config.toml
dataset = "larger renderings of crowded toy scenes"
crop_scale_min = 1
horizontal_flip = false
widths = [96, 192, 192]
init = "torch_default"
lr = 0.0048
epochs = 28.5
warmup_steps = 530
Rows from block 6 of a small model that predicts nearness at each pixel, named by matrix and row number. Rows with one number belong to one channel. Each number is 128 + 32 x the weight over its row's rms, rounded and kept within 0 to 255. All counts start at 0. Numbers have three digits each.
After each channel's rows are labels from the 100 images, of 14976, where the channel reaches its highest value: "responds to" is what is common among them. Only what is clearly more common there than usual is listed. The data: larger renderings of crowded toy scenes.
# convs0: first 3x3 conv (model.decb.0.0.convs.0.weight, 192x384x3x3, each kernel summed), inputs 0-127
# convs1: second 3x3 conv (model.decb.0.0.convs.1.weight, 192x192x3x3, transposed, each kernel summed), outputs 0-191

convs0.72:101094166113115115130102147136201141204202130126117125196140136157117099154176199144099112184143100119098158109197096135135099097110111133132199085135133133115202114089114182098145151140132091087153155190100094123177196172162100198149201200105098145128127171129141116088172067078199106144159112173139104165088182190131142177171189201083127187185117077118196189192104138200095196146134
convs1.72:118116152104165154081153132096197151150157163154154145129152161135078129103150150090098088162147137198127144124103175112120125190125102193174136142141182132187151151117149100092191139136148132143124255123140106133185164121124113109111084213168125194137146182116156130150166047094187131028124111125147128114183055133133130073169139125157145130128111182110118095138154071105121172074162092110142112105132169148146161167125110170127147122136127124195143152126108149157099104108153116146138133162084177119128146134120123152156182121140125144148121113145121148131120154132197135120
responds to: table

convs0.99:156142059140155131154136090115165174166169091146131159178105189124145126134187169146158092167143106132178153176173195120130194152144100137109170138155160119104171123136092164108100160136089124133148110166106144129179177156184206171147161168148188121172158167125154123156142147107111102182112069174148160103164090166134104177165170162124099141155138155163172163177110118162097168122127
convs1.99:075110123157140017133106072125137128095102119103117122131154126138149149073093100095163140065054118103111121129168056072143095067104138145123137178116095152065142113129113150063128150138117123104092135122114143172130078149121075137099076083178122131091115124210124141156062162043109115170101148124115135068090084152132106152116094135109138162131124138116100124116122107155097191144121127157130102132098074081051142107140157068132109106065139148128084141105099087118143109143106103140148146136139135183126122146101133110108107116137120105126107139043055104099130079077136156086
responds to: candle

convs0.2:099115139170128142158117150120196082194198127147129134195159153130127125180183199131118142194137117141125172092195137124140144142088101141126199142152113119131199130125167181092156128124124152132124132195118090131115195152183114198111194195133123128152141180128163125147162127093150144157172122159142117156105162196126128167184197198128151180151136085149192199195144160197114193128157
convs1.2:081153146110132146145103141076143103136090098091077123131118149149091125106122124129095096127162125117103101105130111073081154184095098039138142102137135124190126103153098135145156113143115157150083158130168141116116154134089106074138111121004127063177131140156106120101114144124112106092148124095137137146157081092115062096122108071153129113117067076122138094129170079092132117103152106120118134111130142102089137147080138050161091119121147175033122134094122049121140076177087142168128107074095175120101158135096103091089158095121096135103126091158087074164078117102194114120
responds to: ice cream

convs0.91:151131091091167130023132189125141143146145161089105085149150055101119178151143149147155100148127131129172115110146169097128167065114140121122142123165157159036146134128044127147126130121187123154027119153132161096132148147137157150171144143087155094154054145099097107096126082212166139102123100117107131136093161132164081075121133143058119127135115082117156130144112152137152137094158
convs1.91:078113149109148129091108101117141056132098164101097087099134122163117157117033141078122083187114129160134060142117130105150136125081049104158162127118102175129104113114112078093132125147156119119126145120158153140107147137092125106070069068180168074111113133098117168111118112113116168109146087113158061104130042171132129122138074097114115145055103118081157125112070119119101078072119111105142121126094138094148084140119120158145127114157112116181124079128102139174149136128103075170170061109061175111155143151204098107105090122143137118125150129162060104146083133145167176119
responds to: umbrella

convs0.154:136127119118106127176132126128216146215218115136133124212123177121131131170173214152131112203131127116127176125209133102123131116122135129121215125150134121132219131122133184118122136116131123129113115206116129115150213128170129216136210215130124105132160191107162131133124126125162124131160127163135123127119150211126104168184207216124130183144129124158211209212113153215125212104152
convs1.154:168107148082149101097111115172156123145106118107185111104159120130132139174104172058123154167121112135136131123125128144149110064126163161165130157122094095167109118117113155125141158118093178191138119120135118104105168096141148119113161122139135108105179157081217152150178156201157103165080169137120128154074166135158120128153125153098099124120137136129142159118100088165167119118140129128115154079113137131186053136138128227099147128172085164128213141184055215127167171128108170128129131226134139130165094131112134110110089172143132153118138108180126196167175121171097145148
responds to: umbrella

convs0.9:124122133131139132180130146133211125211217120145126129218140182133137136171185212163140129196140121130127166118205132127126128115127133123127213119167149122120219121109131175115140139132123116118132123203127119132157217155179122216135202211127134128147166174129158117119116123119174131142154125158145134127123153197117128186176194209122156161147130132146213194215122154205116202129140
convs1.9:110146157074157189104141148139155144147139130141103072153140122118149132150117110071109078141169116142136092101176064140162052091126172163155109131153140098114108135089133061201132150098105123146158102109074164122126176111145115110166157084108119121101210146092050182119122142152138089158162105163107156165135182149124079119080164153107117135155127147098118160124114142172151098209169119162112132103142197179142135145167116165140159131087118141062196134189111160166138123132136151084133152193127101130127082145178099135133116095119102114113148086140182098139126114157172062063
responds to: mushroom; count: two; largest object: mushroom

convs0.140:038050169140124150155109122114162177155158178135146152151129150102104140172169156137103076149128136164120170092158101151094039138110098166074159124159150097125157111166131172114189120145121075098109092155114091145136154159151080154134166159086130152127161166147162122107137085043121143182149080172142161138046147162121140199169166159099115175124138143156154166153092152162108161152171
convs1.140:113106092213164089098147133122176052162151115147135118128129129083124089118048109167114078134122137128137073138128099082108137125139064089103134124136109112102115148102145137111129111131132154088155166155132094105099112124086142118068056188195142176131124107096143111122107110070161174071123086120146038150137105165126244120109118095146128148059097137148138131166148142083109158093132124057149071157087158081135102118166124110129145127112134108167115053137133099113124103118147095139118077098096158090173149116141122146150160091111104133148147134122068140125128095112167195071
responds to: count: two

convs0.185:101154124129157157152100104066141167127135131172105159127163117090143173182137134123145098138142127117141172133142141149151164147134135152132140159151103116157130180147201160108128166147151095163081106132121140169149127127134135130110149144096123137117157161156182116135126117100089133151188138164167119134104084158144130152176164137166123189127184123207132166128128138145098152138197
convs1.185:128123157170137131116132113076118046066140119137115094122104115087138142081069130162094110139137132080127073123114116089125128110101062070119148106122130131113126135123137084111139142136152157093118095116146129125093159138095071133034095114212097116109070111088127167146105129134116181075132134084160025094107080143111200129132102085125124118062112130146138131150146166137095126087123135065146082086093126041111102095116146103111163118135117122108103092102160149114144154138142133136087030071068158141118118150185100140142140110093096146142148113163074135150123084129086191121
responds to: count: two

convs0.137:127122133126127144172119126128208134207213148140140117216137166129137138168187209156156119195121114141146163132205143128124131117130131136117210118173155118113215119117143174122136148135117133134121117198123117133173213144187134212133199208130138130125157177129153133127125116123182127149155102163145119128114140196119137178171194207108126170135127124159213192213117142204122201131151
convs1.137:093162155101171178126130140146121136111131172133138095116163133130158140153102151113083100201175139126129078118152076102123063044156174157207110152126139099184122129077130149168107147111132125132141101105101166126069179107161126131155169088133147124105178188065150197113178130119127120118116105151106169122140138165147115123083192142108122088138123125110153125101169126153119114190157135137132098113145171187185059150118127167163116127131132115135236067140119166084125127096132108061113109150110079128186072159173123132129122119128084099117124126220133133153163116142159101096
responds to: mushroom; count: two; largest object: mushroom; umbrella

convs0.190:105138119142130116154139177084165157157164134149141118162119156094120179211149163130119130161048166105126159135167111123103093112078181175131167137165132162085164133117123160103144157130160099164081122162139117144163162129161099161143174169103107119141141168133159152159117117097128164135213042151130129124122121171095138197167167164160130193129177104208167168163095179167100168117200
convs1.190:155161121137115140095134124067141046166131127128119123130052117091146096117023131147110059107152134146146195121198092134100173136086077136119117151092098163137123135085129105098132127123172155116119114152161146120103087150100139134069085126187092108098103128134134127144128134131143148130149064072146069125155083108146193092126107077093118142078133108124124125167141117060150104085116134084138102140076164099114056077166144098111145125087195144153137102116113128121153137115128159105088084112073130160171141126162078128133111088074055091129167099095088115118106130102142208091
responds to: count: two

convs0.80:110122115136148152187113116130205135202210146144116129210136160114128104168179205165153133198137103127149169124202154135147150140137142137115209118162148136127211122115137177120131120139130122144092103197129123136168210089186140207120198206104128137132178172136157093098143113102157137146152114154147120130114126196131121179177193203123134157150138145177208188208117133202112201136176
convs1.80:160141156103118114072129086165128131116120102121091149130128127096152096131082145136120197078120129149124170140192138188162104125122138153141109155073105138133103127125121120179099139149160128140121130124195153118117144159123157098168102167121133104101059049165062119098119243181059087174131095068154161104087128163088139198106158155103172105145140091111146092146153116120112036136116101164127116124129091151160133079120172113084077117084149098130083098123127143085152084214115098094161138200132102140152207129134117120118142113133072112122117116142118111107128172133135102117
responds to: snowman

convs0.133:165129112096093191126078144104186114188189133112121156189121142106139109165179190181139100179168109165147156116190155092113160130143106123122189143154153156084191121164117159119135133111133139126066130192152169102166188149167165189140186187114129094140132165098145114102145098136190115172171104152137135115107135177163093208158176186078121172159120174163186179187110164183123182100152
convs1.133:149129113115147154126110138148153097111097166100183125124130122114177196186076122091142175147057124178134106119184133143149086060116081110142150192166133103108170114136109150089134133168152090133119114123156161170110136149107138129062084065192186097118157065169165135157140144124103164143057113121163070168081116173108116174153132117146121165075167112099147116123102142159100091169144113112121167098092081157147148126078100130136115133155114155168155111198135134121185122122099061138157102195118122113150192177157141104101100163153065117116101112172100155130153107178156155171
responds to: bottle

convs0.129:151152090151118209087085120157081176089082130140152141087126098110158114131111094144190123106177124123172116151095174137134171172077150117172084172153138121096082159137208103130126163134150113120128113108157156149137089131123152087094080084104089135181122115146128116106173159127114145098142095105117131142150112092131099079117099084149127118151152167170087094090124146083103087131144
convs1.129:090088144158141159141098120049134063069094156095124125099098147125095149143115110119135091079094148092119110135102088153099067101071049098164128111146093180093158104177105108143169109171087085121095103138134131169107107097103051051060145062121066097132130121141115127166123076090172192096147162128129075116143098130102121081142051069129110129058110078143127100117142136150158165158126119117140131145115122093057105126093121082133068127108101092112078161108124108125112131144099131171135076075117166140075089137127132101099132107133100145117116113087107100111107126130105140078
responds to: count: two

convs0.131:160174105106118087112140130130167131165163118165072134157145167139108174171202168162113090178102140115113163164178113155188141129130132078159169195194132149072159116105162171137107173157145136120129103168152150159082158160187145162122171171150114151179143158159155148129100113173154122137138144171170173102159145181125124169166168166161107136172108183188161165159147189172133175154147
convs1.131:142193156129083141127131124127090082143133093132135167148110109116108163106129109207116143138132126116111116136045091164098106120091084092134094110108102154097095132103131046098117200111111190147118110107100159107108120100101112128092147059137103058123096129115141105138055148129127171188165162102149057147155138183136129098133048124121103126112150167116133123134130166094132163141106135165123104114108120116064191106106192079109172109115095112136088149137178091106156128100133130097112079066081083140180150126126101132135070140136109093130142166145111137156134137099036216171
responds to: count: two

convs0.162:112120093110158117174116113122199134199205131124110128206133176096111103170190207145135125196171114090145165095200140110117132130087119101099203090140140150140206129135120166146119120120121119116114108198135112119156207088172125203138189200085112110131154176115159093107109101103158113131169107151128137101122116193152085174168192197097150182133126096171201193207125125196138195109159
convs1.162:177089112164154074170077118171146151203077114077143162146135171096123136104140128106100120168157127118090125125111103139141171125136189149146135114178114122127128081099083125121104147099131111140099070138088152164127152149142068140120114179159133116110149164105191164137146123115110048176142096115081149058166138103156155128112163159082164097139135108059130137076092143078111083163155162145121141150137126117165074111207111183123143098140152158189133065114184137137117169099081114097064136135164110148137075149121128081080175136131178108092074165147159161174151148114083109158
responds to: tree

convs0.29:160102075069077184097085109119092146100092119110130160094122082112153096125125101143139124106150073174150097153100160092151141154114152161168093175124167145095093122137168092128173123104172171086084165117200169102133094131121177096129095094118103091184116104100099124126152114143157133099138134094096142104155151098134094133102100093099096124153118186159099100094124141092105095093132
convs1.29:064089097123088116121093105077144063074086116088126112142121109110154122142088128085138130091052123123111135108145125101096066096095067103150126160121098112122121098165095067141189096149092092165111108136156098177097109134086116083057075076158133080093115073198133108147113095073129177128090147108123063155099100142077110123110047089133126149070106116122147099114108121140115100143134102114105152084077077133098129102061087099115146111164153108128104137126125129119174109132089094134158072125116139133135115121132115092090118135179041133104116129112051088081105115112161161114
responds to: count: two

convs0.191:126119116119112129171118142116213133211216134133136121210138177113110132179180213154138115201139119119134174133209130106131124132112140131115214116162136117112217132124137180102139135116119126116112122204117124113149211139173123213118207212118120109146156190110160113122128109112175121139162124164133137126130144207106106181183205213114116182145130120159207208210125158211131208108150
convs1.191:166121132124144138112126136171123167167119140120156110154148136136156149203166144067147180142151122143137162100143123158147133106142159137128142175158110122190151125144122195117154137132100139188129086120123165136142142120136157118141209110069141110137190143148139149181175120194169099176128149154124159160112195087128095145170147141130112151141165159104127139127131097123165114225138143200113146141130134158179174138156104231129116138134126186112202167166084226120171151116117157146141170182177132138148148146109148120118084173140170138115130118135229163149161149127139121168
responds to: lamp

convs0.11:170146127119122097159144175114171128171176130129127115180128158082142098177157178145104108170122155110101153138174133130094169135131159139119178174143141118098181116110156151114116150134099124181098098164108123131157178089161122172127164175079087133111131146133140126116120115093149144107163075133142130093090140170088119158156173171083080170124135117153177168181133131171104172132160
convs1.11:125149118134121115083100124170125154120089093090131167134165091177137113128204161046144137106071111119149118133071147173158125144105127085092128138110104132192095102167100163050205137156091167175155131103162171149192084089131141108129138148100104071145147141146140123108132124133094156171105163172144161164125125114103112134137148129174116143158112165095109101158107015110091134144078145210108154136128106143130172132082098101087134146173066149073095179114072145167145134141091140177151148124143182167104110139082137094094094112140128159099176118184114132137142133067116137151
responds to: barrel